From a checkpoint of a small text-conditioned image diffusion model.
Model: 7.77M parameters, 32-pixel images, arch uvit, text encoder activation gelu, patch size [2, 2].
Data: trained on rendered made-up planets, 1.4 epochs.
Rows from block 6 of the denoiser of a small text-conditioned image diffusion model, named by matrix and row number. Rows with one number belong to one neuron. Each number is 200 + 20 x the weight over its row's rms, rounded and kept within 0 to 999. All counts start at 0. After the name is the row's rms in percent of the matrix's.
After each neuron's rows are labels from the 100 images, of 14976 (inputs lightly noised), where the neuron reaches its largest size: "responds to" is what is common among them. Only what is clearly more common there than usual is listed. The data: rendered made-up planets.
# gate: MLP gate (model.blocks.6.mlp.gate.weight, 512x192), inputs 0-63
# fc1: MLP up (model.blocks.6.mlp.fc1.weight, 512x192), inputs 0-63
# fc2: MLP down (model.blocks.6.mlp.fc2.weight, 192x512, transposed), outputs 0-63

gate.206,088,200,211,177,200,196,223,194,190,189,187,212,210,191,189,197,174,171,184,207,211,232,229,182,170,216,209,247,223,224,183,200,237,230,218,207,200,222,235,231,196,217,184,202,234,206,243,195,190,238,176,221,203,192,191,231,218,212,181,222,190,196,191,211,213
fc1.206,097,197,211,203,202,216,178,201,187,223,220,204,218,236,215,215,212,236,204,203,177,215,208,216,209,193,189,195,213,197,208,218,207,197,207,206,226,218,207,222,207,190,228,171,223,190,188,231,225,227,196,215,214,209,193,219,163,212,205,221,205,215,157,210,201
fc2.206,110,180,231,249,221,251,198,188,194,194,203,186,219,177,184,189,199,216,208,199,223,174,236,202,207,191,199,215,204,216,182,201,180,190,210,204,174,148,199,178,187,161,183,191,177,159,200,216,181,215,180,222,179,190,194,169,180,215,191,166,199,202,216,218,190
responds to: rings

gate.1,107,213,225,214,226,205,189,203,203,193,233,229,190,233,197,177,213,208,145,185,189,176,210,186,186,205,221,213,200,190,192,217,205,201,197,173,174,189,196,215,190,195,179,201,232,181,227,219,200,193,199,160,205,186,206,204,233,198,238,170,174,203,174,205,200
fc1.1,101,188,180,237,162,228,195,212,181,198,189,211,184,175,182,207,192,173,211,218,183,222,224,213,212,167,177,191,210,206,189,157,203,177,205,176,217,169,182,179,233,211,204,195,206,205,156,177,220,176,199,208,173,195,174,220,165,223,190,237,194,218,168,167,214
fc2.1,099,199,248,201,194,211,212,204,206,191,200,210,195,219,176,177,202,177,203,202,161,198,206,190,184,195,197,227,191,221,175,209,209,189,168,187,196,206,216,169,183,196,203,176,208,201,203,227,204,214,202,225,246,179,203,202,216,178,261,197,191,218,255,229,218
responds to: half lit

gate.256,124,200,206,201,217,167,217,224,202,211,172,200,188,174,215,246,241,204,216,229,181,211,201,191,182,179,188,244,248,193,211,180,182,178,180,209,228,180,197,206,163,217,181,185,182,195,186,200,187,203,187,196,200,194,203,231,174,202,189,206,180,221,162,210,202
fc1.256,108,183,207,250,194,192,220,193,197,163,209,220,150,214,217,205,161,218,193,166,194,196,161,175,199,196,209,190,245,222,157,190,217,181,214,215,183,171,224,202,216,209,213,196,192,209,210,182,164,217,208,187,198,227,221,180,186,201,172,199,195,184,193,235,224
fc2.256,115,190,213,200,178,217,194,215,165,184,208,194,233,205,215,183,203,221,189,197,188,205,241,190,198,213,182,216,220,209,214,210,163,227,201,235,196,189,222,201,190,153,230,164,190,191,180,199,213,215,169,223,214,194,180,203,207,220,206,229,233,212,198,187,199
responds to: half lit; cloud-covered world; cracked ice world

gate.355,084,226,225,218,222,223,147,204,197,187,225,203,223,215,261,206,198,205,204,212,206,186,198,203,188,200,203,177,192,187,191,194,176,218,164,203,217,210,186,200,210,201,227,193,260,169,227,208,203,201,208,197,191,218,218,214,210,200,173,150,206,214,194,220,221
fc1.355,081,209,224,214,214,185,157,208,196,211,191,194,235,194,216,224,181,220,183,221,211,210,214,189,187,170,201,218,160,212,194,173,169,227,198,226,218,174,205,213,158,196,184,189,206,203,195,200,236,193,200,184,210,238,195,201,204,170,198,199,186,196,198,161,183
fc2.355,097,216,161,194,190,178,223,181,207,177,171,221,200,192,183,233,204,205,235,196,192,194,209,209,195,188,227,190,186,182,189,230,198,201,211,184,194,218,218,219,209,233,240,205,168,226,195,192,234,181,197,170,231,163,223,212,225,231,215,226,202,204,204,237,220
responds to: crescent; glowing rim; cracked ice world

gate.84,100,186,182,222,215,233,164,225,202,182,261,154,232,181,201,204,234,197,209,202,182,180,199,186,169,156,202,194,194,187,185,182,229,193,196,205,232,190,225,222,188,209,217,193,187,227,174,216,204,187,213,205,165,167,191,179,170,168,199,163,196,183,209,215,219
fc1.84,097,216,212,198,199,209,232,196,175,205,139,234,187,220,181,197,189,229,212,205,219,220,220,210,238,225,210,203,192,205,224,189,171,222,202,205,211,220,171,204,177,209,212,205,213,191,239,191,221,203,204,219,200,208,214,167,201,225,188,196,195,218,213,163,170
fc2.84,088,219,196,233,193,204,197,222,194,200,247,204,232,180,241,165,196,179,214,185,235,214,190,184,213,160,213,209,189,217,221,203,212,193,184,186,171,209,220,201,215,187,218,186,233,197,194,174,199,228,238,204,190,205,193,211,174,184,155,159,218,184,204,205,204
responds to: moons: two

gate.350,104,170,189,162,215,214,175,215,190,208,242,192,185,212,225,205,208,192,178,200,164,229,211,186,208,233,215,204,175,189,203,240,255,183,207,151,186,212,203,210,168,246,199,197,201,218,200,200,213,161,212,179,185,203,217,242,194,179,222,212,191,238,219,187,201
fc1.350,095,209,210,238,200,214,205,235,196,181,197,218,219,194,194,209,187,219,238,168,186,192,227,203,189,203,244,184,176,193,193,184,180,194,175,220,232,200,207,190,206,201,210,207,202,188,150,237,205,226,193,173,197,197,206,214,188,207,212,172,198,189,206,177,216
fc2.350,094,216,193,214,170,221,196,196,213,195,168,249,178,206,209,208,181,192,200,216,184,214,201,205,218,195,183,184,176,189,197,170,198,195,218,189,168,194,241,191,223,220,191,225,163,226,219,212,184,203,193,184,187,174,178,214,192,201,189,189,204,251,204,187,177
responds to: moons: two

gate.261,089,190,196,186,205,190,197,185,221,198,204,185,211,215,229,200,228,203,216,201,184,181,186,170,183,194,185,180,190,215,204,201,226,195,171,173,170,188,203,180,207,181,194,232,194,199,182,204,169,185,239,203,191,202,163,198,203,158,207,162,196,210,207,172,233
fc1.261,094,172,197,216,225,183,219,211,195,197,186,248,198,204,215,195,202,197,200,207,195,194,138,208,188,214,205,196,207,196,219,195,184,186,227,184,189,204,197,218,224,192,222,164,177,186,209,158,225,179,172,196,194,226,189,209,189,208,178,180,200,196,238,211,209
fc2.261,091,199,187,206,183,179,180,182,201,182,174,186,202,190,167,186,205,217,213,192,207,164,234,212,231,193,184,179,227,161,207,198,231,208,188,191,173,171,234,206,190,186,225,225,211,196,196,165,186,167,227,201,189,181,185,202,208,201,189,190,168,181,185,200,193
responds to: moons: three

gate.162,109,228,186,208,252,208,178,193,177,198,215,220,170,193,229,192,217,193,224,209,224,165,210,240,197,218,198,230,207,143,216,241,226,195,226,223,237,239,186,194,183,194,217,237,213,181,182,198,205,228,195,206,215,213,247,193,181,201,187,179,228,184,200,210,167
fc1.162,102,199,200,162,168,205,206,202,175,162,186,208,201,188,173,185,177,205,179,197,183,235,213,160,219,196,187,199,221,215,239,203,213,212,163,216,180,200,224,221,200,252,196,213,222,183,188,196,210,191,200,184,195,197,193,187,230,196,180,210,211,210,214,218,154
fc2.162,112,218,182,194,224,210,201,199,214,214,218,181,200,187,181,170,231,186,180,195,200,157,218,207,222,181,217,179,198,228,181,225,196,209,185,219,194,159,205,186,214,147,205,227,195,213,208,180,232,189,210,196,196,203,177,178,198,194,185,217,167,220,226,197,224
responds to: crescent; rings

gate.348,074,198,202,215,185,219,196,208,194,186,219,230,178,211,188,201,198,211,169,170,208,206,226,197,160,188,214,206,183,198,151,209,198,221,186,202,191,202,176,215,189,226,211,188,199,173,196,198,193,220,229,236,233,216,229,240,207,156,225,185,236,153,225,242,173
fc1.348,075,205,206,184,218,196,157,179,180,167,202,182,225,190,192,201,189,179,187,218,211,219,198,211,190,219,186,222,213,200,215,188,224,227,200,211,189,196,225,198,193,215,216,198,174,187,207,199,202,226,179,214,172,171,200,232,208,175,202,193,244,207,210,214,163
fc2.348,075,186,213,196,199,210,195,199,207,211,198,205,164,196,221,213,192,185,164,219,219,180,207,252,219,185,173,226,212,177,177,213,213,201,182,186,229,203,167,165,184,203,205,196,213,188,185,187,174,184,232,208,266,214,157,209,211,198,209,223,208,210,188,174,232
responds to: moons: three

gate.287,119,204,178,205,173,218,207,207,182,254,204,238,232,198,178,196,189,175,191,203,196,198,221,211,199,196,222,223,189,200,198,222,209,189,193,214,205,153,224,239,196,238,183,208,202,217,179,221,201,211,198,195,158,203,223,200,205,198,189,153,178,202,227,236,213
fc1.287,110,178,179,191,198,229,188,213,169,188,195,254,183,227,169,146,179,228,176,204,196,190,201,181,226,218,201,204,226,188,206,192,211,196,234,202,240,205,204,198,201,229,168,227,165,231,204,196,206,173,198,194,213,181,236,218,225,174,180,198,185,214,138,168,198
fc2.287,119,180,199,203,206,185,243,173,155,180,208,181,194,206,203,191,225,172,251,211,219,202,175,200,211,239,200,172,232,190,169,166,203,180,219,184,191,199,180,177,189,191,206,197,212,230,210,203,206,182,144,220,212,220,149,183,191,239,199,200,185,227,240,208,212
responds to: glowing rim; lava world

gate.425,073,211,187,139,177,202,219,223,199,165,219,184,233,174,213,160,190,226,184,215,206,224,174,198,183,191,219,215,183,177,209,191,180,215,201,201,197,213,197,174,200,216,215,197,235,190,205,182,198,189,196,226,180,205,183,189,205,189,221,192,234,196,191,190,192
fc1.425,074,199,221,233,226,187,209,176,182,187,185,205,195,228,198,243,212,174,227,222,186,202,230,200,178,203,211,196,238,223,190,218,229,207,161,211,227,171,132,232,181,192,193,190,184,228,197,206,226,234,200,179,181,190,204,217,210,181,163,208,218,201,200,221,216
fc2.425,063,240,219,178,203,208,208,234,175,226,176,246,168,191,208,174,198,193,201,181,189,209,176,204,207,199,222,180,196,217,190,186,210,198,248,180,161,247,234,189,197,188,207,192,191,194,222,192,198,194,183,197,175,206,190,214,233,214,211,188,190,192,208,232,198
responds to: moons: three

gate.205,095,182,226,195,210,155,218,191,194,238,229,216,183,218,208,193,212,213,230,182,228,196,220,203,243,179,161,203,206,234,216,197,222,192,208,193,233,211,195,206,224,186,227,171,200,228,238,200,206,193,217,220,193,199,178,175,212,171,184,177,209,150,189,181,231
fc1.205,100,211,217,184,186,213,220,206,210,199,240,223,211,161,185,165,218,213,197,179,153,230,183,189,223,180,178,188,199,210,172,160,214,190,170,194,187,198,199,211,207,219,204,184,175,201,209,205,190,178,220,244,173,235,181,236,200,196,189,224,197,208,180,202,218
fc2.205,095,234,206,214,183,166,190,189,209,167,202,154,204,219,225,207,184,209,208,206,197,211,212,249,164,260,247,227,225,188,204,222,209,222,166,159,185,200,215,211,205,191,231,187,166,229,165,192,225,186,204,197,229,219,213,190,214,195,203,207,156,177,179,209,199
responds to: crescent; rings; cracked ice world

gate.266,109,216,210,231,184,192,195,171,184,210,188,184,181,179,194,213,206,196,172,209,206,216,198,214,197,184,203,185,211,198,218,173,190,198,191,235,224,185,178,206,204,208,180,173,147,190,213,211,205,210,198,175,228,216,213,168,179,213,180,173,192,200,181,210,197
fc1.266,115,197,195,200,184,173,177,195,175,196,222,191,179,219,220,209,176,202,208,182,205,239,185,156,210,211,186,180,206,199,209,156,204,194,195,204,204,204,203,208,215,202,236,217,185,193,195,204,224,206,193,231,173,194,192,178,199,171,254,186,204,179,231,207,210
fc2.266,114,163,229,190,206,199,229,167,223,234,179,178,207,201,181,195,226,178,221,206,204,168,217,205,192,211,188,211,194,210,217,195,166,212,226,212,214,203,170,205,159,217,233,190,211,185,165,176,185,179,193,226,194,217,153,219,198,195,161,245,161,213,182,218,215
responds to: half lit; cracked ice world

gate.123,075,202,195,210,197,200,216,171,218,207,190,224,191,217,169,211,202,171,199,210,212,213,205,233,217,203,176,214,232,218,211,188,221,197,228,215,201,219,215,211,200,175,185,205,182,210,217,217,208,201,218,160,219,198,155,198,192,212,189,207,213,183,199,198,193
fc1.123,076,186,218,186,181,161,214,212,194,184,202,160,218,142,190,187,234,217,221,175,150,210,214,198,186,224,191,190,186,207,201,218,167,179,195,166,257,203,174,188,210,187,200,193,184,165,235,192,215,168,165,236,222,207,171,217,172,165,216,203,196,183,178,196,192
fc2.123,089,188,209,179,180,164,216,177,184,178,184,191,215,219,193,174,221,181,200,215,182,208,191,218,200,215,222,254,192,204,204,218,196,188,183,242,209,236,215,182,226,183,187,192,198,228,216,231,222,202,207,157,207,220,187,164,228,198,216,171,189,187,183,208,184
responds to: crescent; cracked ice world

gate.405,108,229,148,199,193,229,228,233,224,196,196,221,205,198,206,198,224,203,167,181,173,172,215,182,181,154,205,213,176,203,173,178,194,233,198,207,218,222,218,203,191,217,198,206,202,192,164,178,189,214,252,201,234,226,185,167,186,203,186,188,214,223,210,175,197
fc1.405,109,209,192,229,208,156,211,207,210,174,191,206,212,211,206,177,208,217,231,190,213,197,185,215,219,182,209,201,189,181,178,203,219,203,190,221,217,185,191,218,181,214,201,216,222,195,215,214,209,215,216,242,215,228,195,208,195,221,227,160,207,186,197,194,204
fc2.405,100,227,192,194,199,195,203,217,214,196,219,192,199,238,193,186,189,176,199,188,187,187,203,177,227,183,213,195,207,157,203,229,206,178,178,210,193,201,202,172,201,230,207,200,193,213,196,224,187,211,175,217,195,158,197,200,200,200,228,174,224,163,209,176,135
responds to: ocean world; gibbous

gate.176,110,208,172,177,201,188,186,212,203,213,200,176,162,221,194,173,167,208,237,162,203,215,211,201,180,163,178,201,200,191,169,200,208,208,204,210,222,234,192,209,232,201,185,184,159,186,164,192,161,186,220,166,209,190,221,167,162,152,210,201,200,207,199,239,217
fc1.176,106,169,222,211,200,189,202,176,217,231,170,175,188,178,219,177,179,212,185,196,221,214,147,209,210,208,212,227,205,186,212,187,205,244,210,223,197,223,192,178,232,205,155,205,173,205,197,198,156,198,222,190,173,191,199,191,184,219,192,131,230,205,179,216,221
fc2.176,104,188,192,223,170,184,215,220,193,193,210,212,217,197,196,216,198,197,235,221,198,159,204,197,203,208,208,226,174,205,186,215,224,171,188,173,174,210,156,180,189,203,206,200,252,190,217,182,201,205,203,188,174,193,184,202,210,190,211,217,178,230,189,205,209
responds to: moons: three

gate.457,102,189,180,217,191,195,194,204,241,194,207,170,214,184,163,178,212,199,211,187,229,178,217,179,194,181,204,190,230,196,149,194,220,218,233,245,173,199,219,207,216,175,200,196,193,181,174,228,173,187,177,219,177,209,193,209,216,210,206,237,197,196,227,163,218
fc1.457,098,203,183,190,212,222,225,213,205,207,180,207,193,186,162,193,194,161,211,198,179,207,195,210,197,198,195,213,147,190,175,197,201,200,210,162,235,200,201,220,177,201,201,201,213,192,166,186,207,194,197,220,215,174,243,205,214,238,189,209,207,220,188,207,162
fc2.457,103,202,208,181,216,180,197,209,208,176,208,212,180,180,223,218,183,214,205,196,219,157,181,180,199,165,226,155,196,202,219,234,209,194,185,207,163,187,231,184,202,199,199,181,204,183,196,170,196,186,227,228,190,212,177,168,198,215,174,202,207,183,226,196,226
responds to: moons: two; glowing rim; lava world

gate.434,097,189,184,222,186,179,215,171,235,220,196,186,168,205,196,193,173,183,182,156,228,198,206,214,193,191,184,176,185,190,156,229,185,201,165,214,176,199,198,213,180,219,175,199,183,197,208,194,195,244,195,207,187,214,207,236,186,169,189,196,217,221,207,189,217
fc1.434,109,203,188,181,192,231,171,173,167,219,197,189,219,189,158,198,193,211,188,206,185,197,173,224,167,207,180,201,169,223,177,214,223,205,187,225,223,196,213,209,157,190,228,187,192,215,176,199,204,218,175,222,202,218,218,202,204,194,198,173,217,199,202,179,174
fc2.434,135,208,219,203,198,210,208,178,208,172,190,214,174,211,233,205,201,150,196,184,179,212,196,161,202,205,203,205,213,190,190,230,154,180,211,202,195,184,208,166,229,235,210,168,197,158,249,181,187,229,235,176,191,199,176,205,176,170,229,213,175,222,224,216,219
responds to: moons: three

gate.478,116,207,187,205,202,182,230,176,183,165,217,193,200,206,215,191,210,214,210,205,175,191,230,196,191,216,177,223,174,221,190,244,205,206,191,175,213,168,206,188,222,193,165,213,168,212,169,207,216,217,208,192,206,171,168,206,229,194,177,218,219,242,197,206,144
fc1.478,114,198,184,211,181,227,214,221,204,207,227,194,184,198,207,204,188,194,173,187,187,221,151,194,212,213,199,194,186,214,218,173,165,214,215,211,190,251,181,201,204,192,240,159,193,228,233,204,217,184,232,215,178,180,187,184,169,197,222,203,207,194,201,195,185
fc2.478,116,212,191,227,199,231,178,196,223,137,236,190,199,210,190,185,226,203,226,218,202,184,247,193,190,200,208,193,228,178,196,175,210,219,179,194,189,229,181,203,212,189,147,191,200,198,190,181,203,212,192,233,250,210,196,190,232,206,176,191,219,199,193,210,223
responds to: moons: three

gate.82,116,166,188,219,206,213,223,239,220,218,203,212,202,204,194,200,229,189,201,186,240,194,227,210,196,216,216,203,211,221,222,213,197,156,188,229,200,192,218,212,177,203,203,217,145,207,203,243,252,215,196,195,188,183,205,204,177,179,220,187,205,198,212,170,171
fc1.82,105,207,211,174,191,213,217,192,196,185,210,191,270,161,230,217,207,222,198,216,213,216,200,240,215,186,171,172,169,205,193,185,179,219,203,199,201,182,189,223,199,189,211,203,208,195,227,234,189,208,194,184,181,176,241,204,220,203,191,196,200,193,193,213,188
fc2.82,098,212,187,223,169,177,205,184,177,205,196,192,151,206,193,248,162,165,180,225,219,189,179,188,206,194,191,199,240,214,224,219,180,197,163,197,171,224,206,209,185,192,210,225,185,187,197,223,211,194,232,216,212,212,189,175,227,197,184,178,173,201,215,169,183
responds to: moons: two; cracked ice world

gate.39,089,206,217,207,190,209,173,182,162,219,194,193,193,201,171,214,164,216,195,226,156,196,208,205,209,190,186,178,184,204,244,231,209,175,197,206,199,208,183,171,236,190,195,200,177,229,182,176,207,225,194,166,202,205,206,216,191,191,228,187,210,193,217,216,193
fc1.39,086,218,190,210,176,175,183,198,215,203,233,204,168,217,214,229,188,188,211,234,187,221,206,212,206,209,218,184,214,182,222,179,210,254,173,219,231,214,181,194,227,217,222,203,168,199,188,224,224,230,218,185,221,193,202,224,230,191,195,226,205,223,194,240,189
fc2.39,081,202,214,186,219,203,204,191,214,187,207,190,185,201,222,182,198,205,158,217,184,193,197,209,175,203,219,174,210,193,160,188,175,189,238,239,224,200,225,213,196,179,167,202,224,234,223,193,186,189,206,209,177,207,144,197,193,179,204,200,175,190,221,187,216
responds to: ocean world

gate.370,071,206,162,212,182,232,188,234,216,193,200,198,189,224,174,236,184,188,193,211,181,177,224,224,190,209,190,187,181,209,212,209,192,205,205,172,181,187,210,180,191,191,183,176,195,178,173,192,204,211,198,197,171,201,221,166,155,218,238,188,174,203,179,195,196
fc1.370,062,177,209,189,239,225,181,223,197,186,208,211,189,216,205,211,189,193,178,178,176,211,177,228,168,210,171,216,202,196,189,225,206,190,166,173,177,202,217,194,181,209,207,195,205,232,175,191,190,189,215,167,189,182,200,189,178,220,236,176,189,208,195,175,205
fc2.370,080,202,214,237,197,219,196,196,247,209,207,184,223,206,203,201,204,159,197,201,221,186,214,193,256,199,171,196,218,199,150,179,214,201,192,163,217,208,188,194,178,187,209,215,180,184,220,176,206,214,163,195,181,226,199,252,178,172,179,204,199,218,198,188,184
responds to: crescent; glowing rim; rings

gate.25,099,189,183,203,165,186,194,209,215,195,195,188,208,183,214,235,255,183,150,188,194,223,217,203,215,204,202,226,211,182,190,168,187,172,170,181,204,190,209,208,243,191,145,228,172,196,182,201,229,212,196,204,201,212,198,244,205,219,192,209,227,211,206,160,196
fc1.25,096,182,214,192,199,184,157,204,222,204,193,201,201,232,217,211,226,179,201,175,203,214,210,202,170,200,204,181,212,229,194,163,195,205,173,200,217,218,179,185,200,168,205,214,217,186,153,186,212,224,188,233,243,198,198,228,200,217,207,212,226,208,227,200,222
fc2.25,124,219,200,176,212,189,212,191,180,182,198,195,200,182,181,202,163,207,216,212,186,185,194,159,220,220,211,187,153,199,202,217,231,207,245,191,181,177,184,194,174,231,230,181,219,203,205,161,182,204,191,188,197,166,198,206,211,182,225,184,144,196,183,227,191
responds to: half lit; cloud-covered world; cracked ice world

gate.487,103,193,185,212,210,185,160,234,203,230,206,209,161,225,186,178,168,205,220,180,183,162,199,206,231,232,170,208,217,189,185,216,207,174,203,246,230,212,191,209,195,218,190,220,141,214,204,158,189,213,199,185,161,199,213,182,205,204,219,217,224,159,197,193,207
fc1.487,104,190,203,207,186,193,217,242,183,220,204,209,208,230,222,200,166,182,218,213,217,177,216,185,150,200,233,178,171,176,174,187,190,205,210,212,256,244,196,194,177,226,224,180,206,193,227,209,207,226,195,202,179,180,201,189,187,220,218,188,225,197,206,211,188
fc2.487,106,196,216,205,212,201,203,194,196,198,216,205,159,182,197,201,207,192,215,212,204,204,165,201,211,168,202,182,224,218,216,187,147,171,201,193,209,206,190,183,182,176,183,210,203,206,170,197,192,219,195,225,174,182,202,195,211,191,174,175,218,170,233,216,219
responds to: moons: two

gate.296,118,209,173,206,237,194,166,175,220,159,212,186,187,167,208,195,211,192,174,214,205,206,242,182,208,169,168,188,162,216,189,206,184,189,167,192,191,176,198,197,187,215,190,184,180,214,205,203,213,205,217,169,219,210,217,200,200,213,223,160,191,175,179,202,194
fc1.296,111,217,199,203,215,197,216,190,216,229,166,205,216,219,206,192,182,211,231,176,191,198,231,216,211,217,206,189,235,230,217,225,180,207,181,159,194,188,236,181,191,184,208,195,208,188,253,220,263,206,192,219,194,204,183,183,207,224,185,219,197,213,201,219,187
fc2.296,096,228,195,200,206,207,182,206,213,190,206,198,204,211,189,179,204,202,183,239,177,201,183,224,185,199,156,214,198,202,187,217,203,201,234,186,218,159,189,235,220,208,145,204,210,196,167,176,217,185,213,218,242,200,183,206,171,197,201,191,226,221,190,172,189
responds to: rings

gate.100,103,203,153,172,184,202,211,193,205,185,206,194,239,202,221,204,228,240,186,202,195,239,195,231,172,213,220,217,178,179,175,189,183,165,214,187,188,207,204,185,209,198,187,184,195,204,206,185,206,186,198,211,181,215,185,214,214,177,192,214,207,228,191,215,201
fc1.100,109,191,177,218,223,194,176,206,232,207,173,181,214,186,163,212,190,182,200,178,215,150,180,211,167,177,192,223,183,194,175,214,184,225,191,211,220,230,192,200,179,194,200,226,182,185,179,189,181,194,201,199,207,196,172,217,174,194,182,192,195,189,202,200,172
fc2.100,100,211,204,184,179,207,199,190,176,173,191,188,214,211,232,206,175,182,235,217,174,242,225,215,220,218,207,209,177,180,190,199,198,194,199,169,205,204,185,154,235,189,216,208,186,182,230,209,208,215,205,161,203,205,242,211,226,199,167,235,166,187,190,219,200
responds to: glowing rim; full

gate.474,052,171,216,219,167,158,218,213,194,230,175,202,176,182,197,231,200,239,197,215,171,181,203,211,236,187,211,189,174,187,230,211,262,187,199,171,195,158,229,207,215,191,176,218,219,198,203,210,215,188,220,209,198,175,220,194,205,193,166,179,183,201,224,178,160
fc1.474,051,193,192,185,211,201,175,199,187,203,215,171,243,211,185,194,222,180,196,198,198,223,209,235,177,183,186,199,211,198,177,180,170,204,229,207,197,241,220,244,185,194,206,196,177,196,215,192,167,185,199,207,194,231,179,211,180,214,173,194,203,201,208,226,247
fc2.474,059,223,179,256,188,216,193,163,181,169,220,213,203,221,198,194,190,208,196,168,214,184,222,189,189,203,184,195,189,210,213,182,222,218,206,202,207,196,232,244,206,228,216,179,230,184,187,213,198,203,247,190,193,169,193,187,207,192,227,199,220,176,193,192,173
responds to: ocean world

gate.7,110,219,189,178,237,186,163,189,181,205,227,180,207,205,219,224,212,204,194,204,186,172,227,195,168,222,219,194,172,206,173,219,216,197,220,237,239,175,225,191,190,210,214,242,203,203,216,183,196,214,261,193,211,199,201,157,164,199,197,189,183,225,174,188,217
fc1.7,106,202,206,223,173,231,211,208,167,193,201,218,230,179,194,165,160,212,177,216,194,198,171,228,219,236,196,173,168,192,202,170,198,195,199,185,166,203,175,183,186,176,205,199,178,187,186,215,185,188,200,180,194,188,230,210,211,229,213,199,175,203,237,212,189
fc2.7,119,204,158,208,199,219,179,166,193,188,201,206,209,218,190,205,209,210,225,207,194,187,221,191,199,195,194,191,207,200,207,220,176,198,204,199,200,161,254,213,206,172,206,212,220,213,216,167,195,193,197,219,230,223,186,203,201,160,173,178,202,189,180,145,218
responds to: moons: three; crescent

gate.401,101,162,200,219,207,176,228,175,213,219,181,184,199,236,194,214,169,187,228,185,186,210,171,194,202,181,204,146,211,198,185,184,193,206,174,193,201,176,187,185,205,203,177,198,197,185,210,199,245,210,187,159,166,215,170,191,200,224,219,182,187,245,211,215,213
fc1.401,103,190,214,144,191,189,196,203,203,217,215,238,205,195,216,204,186,204,247,170,177,179,193,205,176,155,191,194,207,177,233,209,184,189,204,206,161,171,243,203,213,199,212,189,233,190,213,174,150,219,221,217,194,204,238,210,206,205,222,217,224,219,167,189,195
fc2.401,105,243,206,226,188,184,174,214,214,187,200,195,174,190,202,187,221,218,206,213,216,201,215,217,198,214,210,146,179,175,187,208,186,201,229,195,210,222,191,227,184,176,192,215,196,225,167,234,196,164,199,218,215,176,181,217,218,200,187,203,195,167,185,197,201
responds to: moons: two

gate.408,052,178,189,200,218,183,196,217,159,190,184,199,190,185,125,199,202,238,194,174,210,216,195,200,167,194,192,240,177,196,185,202,206,188,192,192,211,208,191,226,198,212,186,219,193,190,196,211,211,191,181,226,225,199,189,184,201,207,212,165,177,188,219,199,192
fc1.408,052,201,204,210,228,171,187,237,165,242,179,202,212,174,232,197,185,173,232,190,203,211,185,204,166,214,224,213,171,176,217,203,181,182,163,181,230,203,207,227,224,184,160,225,229,231,215,220,187,197,186,177,206,209,161,224,171,174,224,201,189,186,226,206,183
fc2.408,060,162,175,180,191,204,177,213,192,178,206,181,224,172,179,215,168,230,218,180,197,177,195,206,217,172,221,225,223,185,207,235,236,164,201,165,185,194,215,248,213,207,204,209,186,202,199,201,192,209,202,181,202,214,197,208,182,208,175,181,206,152,196,225,215
responds to: glowing rim; lava world

gate.220,102,231,180,200,182,184,191,181,180,186,191,220,238,159,210,237,205,220,224,194,197,184,207,179,172,175,185,184,174,199,187,189,219,209,218,184,181,204,196,195,208,173,230,183,216,216,212,193,196,213,202,174,236,184,180,197,171,242,195,218,203,176,200,183,214
fc1.220,099,182,176,191,213,224,204,195,194,201,210,218,201,233,148,191,202,190,217,212,183,174,243,165,193,159,176,196,197,183,207,218,191,220,204,207,195,188,220,221,188,200,200,203,154,227,196,185,205,209,208,219,201,205,224,159,207,195,224,246,204,219,211,190,189
fc2.220,099,221,199,211,199,173,196,160,212,248,204,174,172,222,180,214,226,189,244,201,191,201,203,229,184,215,191,221,208,197,187,179,188,172,202,184,195,241,197,207,191,230,214,223,207,206,225,166,197,173,220,193,209,199,196,220,200,178,190,202,194,206,193,203,172
responds to: ocean world; full

gate.104,109,198,210,203,211,239,213,200,213,200,171,244,213,231,217,228,201,209,174,211,181,180,188,170,232,178,187,215,210,202,213,232,236,228,212,163,205,202,195,202,193,189,222,219,198,204,192,189,208,183,177,216,202,178,195,212,196,203,188,212,191,195,199,207,190
fc1.104,098,237,170,220,151,192,212,189,221,194,195,259,231,194,228,196,172,235,187,184,171,195,203,176,190,234,203,189,159,244,205,192,193,209,174,217,192,183,198,202,192,196,196,203,217,172,198,196,209,206,207,206,164,179,175,187,177,187,162,188,145,193,192,186,219
fc2.104,093,177,215,221,193,196,181,172,201,160,219,178,181,206,209,209,214,195,180,199,173,186,200,172,185,199,203,196,241,192,165,228,196,208,235,179,205,232,212,226,208,206,187,151,233,198,227,231,210,194,194,230,195,209,191,211,189,181,190,191,230,214,190,196,191
responds to: crescent; cloud-covered world; cracked ice world